Weights of a small self-supervised image encoder.
Data: trained on simulated fluorescence microscopy of cells, 195000 training examples, 16.0 epochs.
Rows from block 6 of a small self-supervised image encoder, named by matrix and row number. Rows with one number belong to one channel. Each number is 500 + 25 x the weight over its row's rms, rounded and kept within 0 to 999. All counts start at 0. Numbers have three digits each.
After each channel's rows are labels from the 100 images, of 14848, where the channel reaches its highest value: "strongest on" is what is common among them; "lies over" is the class under the peak. Only what is clearly more common there than usual is listed. The data: simulated fluorescence microscopy of cells.
# convs1: 3x3 conv (model.blocks.6.convs.1.weight, 112x112x3x3, each kernel summed), inputs 0-55
# convs2: expand pointwise conv (model.blocks.6.convs.2.weight, 112x112x1x1, transposed), outputs 0-55

convs1.20:512493527498442470506511479533563558508495495507475521489473480508502538493530475485405439551462513517512495543502472510503503495516493481524468482477504482472509465498
convs2.20:492511496474507508513509454470492502505492491496529509482483523479491488480482503516516493477486521471494461511515479461538493504470491518475494558499469484548549469488
strongest on: few cells; cells: one or two; membrane rim
lies over: nucleus

convs1.21:499548492548503516493484539470489550506471510542522443512545513501507522550493492477490528500536509460531451451481525468496491492534494495495472503517522499501513497512
convs2.21:492516551500483508481475502520508458465476516500470488491511532517472508497470520460478490511550470510475493435507481495500515522493492487502513511493497585478502472510
strongest on: crowded; cells: ten or more; long thin cells; out of focus
lies over: cytoplasm

convs1.103:495498444516486475469483520518485527491476508483549487514548522476486512478449457454501514478503491490525517494516411509471508530487541510478461489533465494451459473507
convs2.103:530550464510494508530481518493494501498529529479447509505484517562424509465499497449515472505508504529492516491490512525520481480471494547493519484542554518489510490501
strongest on: few cells; cells: one or two; ring around the nucleus; fragmented nuclei
lies over: cytoplasm

convs1.77:485520487472441484483483497509483486508509511489459521467484495542482454491497505513483557511463479508513517527490486514492502481469508479491474491484504461514497444492
convs2.77:486527446515508507521511491502503512527522478542541499543506466510488479509467478505493486532476519497520480538523518483492467515529499500482460496505493458501541516551
strongest on: dim
lies over: cytoplasm

convs1.65:518530484477464486519482479486498458504532515490465463494472499508505443519482485506473480525515518511502455494471553464509515470517473514486489480457503478529521464549
convs2.65:502494518484500499456489469502426487514486513493502500511477458473475521503483492462483508518522488491480501460499461487483427519518460528477480472536545461499500453508
strongest on: few cells; cells: one or two; long thin cells; ring around the nucleus
lies over: nucleus

convs1.61:478515458513495533518505498517483490510533545502486492501485466528491452473506477482453554503475503545518488496503494479489507548497509550466479474497536480531532506514
convs2.61:484511492495490465484551523527481494512483481520513516498501477505557539533489474469481541485534490474492529461514494486476479535528471472487480494502514487469481515503
strongest on: cells: six to nine
lies over: cytoplasm

convs1.24:527526488476507546495512472492503446513522524530517510486505483551509476494532529489462519543518496530513484499464517543496474493507500492480467526500498508521542564535
convs2.24:512480468494480473482515524473477514485518499457451489499513456452524479499519479519536486464503492520493484493488497485458508524507517490468485506516514522517495503491
strongest on: membrane rim; few cells; cells: one or two
lies over: cytoplasm

convs1.99:489521506515513500454495536528514534455488519485509465514494527495498531516508498561500529477504491523515540479530508490521495517480505547518503500520500516487509526479
convs2.99:467502514488522483466475502469466520511498517500504504506490515552493466535492535477475440557513485475498499459455472509538521516517520499523472492496568469501464575545
strongest on: bright spots; green stain
lies over: cytoplasm; nucleus

convs1.106:508547482480524522497504523458498531483493516547538484500601524549499497520487526474479525482506529522502492510497514497520505528483457496516488503519506523505500518522
convs2.106:502454536502517476488455511504483466506474493542455491481489509474485517509478486504496515473490501503546489500505506491521477481496550443463549483481474531504455511482
strongest on: ring around the nucleus; crowded; cells: ten or more
lies over: cytoplasm

convs1.19:520480495500490533518559423474497535534529470460493501492483480519480517488514498522444460533502512495469532521472470521524495498447486468524502506490472508478526491513
convs2.19:476498477552526456497509519523508504472499535472480472468518488468461537482489466526494493468517490540492503526498519505523492455450456489502490527488513526569490459499
strongest on: few cells; cells: one or two; ring around the nucleus; fragmented nuclei
lies over: cytoplasm

convs1.85:477479502486476506472494467515497474516465529490477504493490497444523489479505482507545517499506522533508474480521513455475463517554536470477483469492484498510491500509
convs2.85:494496552495488525477492495472461496491476502502489495481464536516448475491486517510488476513485523512496499497496458514543478514503500503508520467524544509503478532472
strongest on: membrane rim; few cells; cells: one or two; out of focus
lies over: nucleus

convs1.46:483506467441486490516488484545462488494512490500509530506470508515485470513508451508497533516440518474472517515470476530503526500477518501521536477475531496445505471515
convs2.46:485517496510496525451520511500542523504471474500538515510480510453523498517529480499488519465490497454468497535502505447486469536540470481467459452517494507492493496538
strongest on: fragmented nuclei
lies over: cytoplasm

convs1.49:509484507517423527500487520530514544486497520481484475492512489503497470521503518478483573498448517510515508520493475507480515477486503475481485503490512467502491453506
convs2.49:491533452524488543525485512488518493526501440543506497538498519503481510492485500503523479540482504525514479514524511527468502481529502515504495496492526507497554497504
strongest on: dim; fibres
lies over: cytoplasm

convs1.54:519479490491484464469492506541478514505482506456461432475461485457511470481443481468545486498514496477507492500511454485451533497499496520488499506497441479513466496502
convs2.54:493527539482474497516537490490465533485499474529509445503468489539493475504517505521501475547493520503483502479495479482503471476523510467493529507501507467468469477494
strongest on: out of focus; ring around the nucleus
lies over: nucleus

convs1.92:520451492539469447477515585514536475531493483481475454497471453483541510514508476497529493521512478483489479484477521475483473512522529474496481488499513477497522484455
convs2.92:517555550528525518519505456458519472503531532473464516481513506527484490483435501504456491514514535501480531508499485490483487534509476505477535539541492553515518487489
strongest on: out of focus; few cells; cells: one or two; membrane rim
lies over: nucleus

convs1.25:508491487491462448482458497527497499503517509470447476480438470473479478470504476487502485522504462509472494514477482463437511483494495484490481493474456458471491489484
convs2.25:485530495495514554506513502495467510542467494532543469503484469525485508460474513517528480484501503487483536499512489456488462511518464546494514521471486447515552503501
strongest on: long thin cells
lies over: cytoplasm

convs1.43:513505496494504495512501510526479495477503529480504470491549518486463519485489502467506498500430481482495499514526488494492553507437510511493504440522517546517464453538
convs2.43:477491479493455489500498493519507531485478552532483521522488464505496504498435494484524508487482515556483498474487558484497523519432469500509502514473503542505525498495
strongest on: few cells; cells: one or two; ring around the nucleus
lies over: cytoplasm

convs1.108:504515511542458539482518488517456496507471519454510510472494504498476500517502514490508554489433497519493537526496451527472524511474508479499493513489481498498487443486
convs2.108:507522491519510522486487503484466504509484439510526473506484518468478499527516456505492507534503505548487480495511497522491514535512544495484501474508543494479491500518
strongest on: dim; bright spots; smooth cytoplasm
lies over: cytoplasm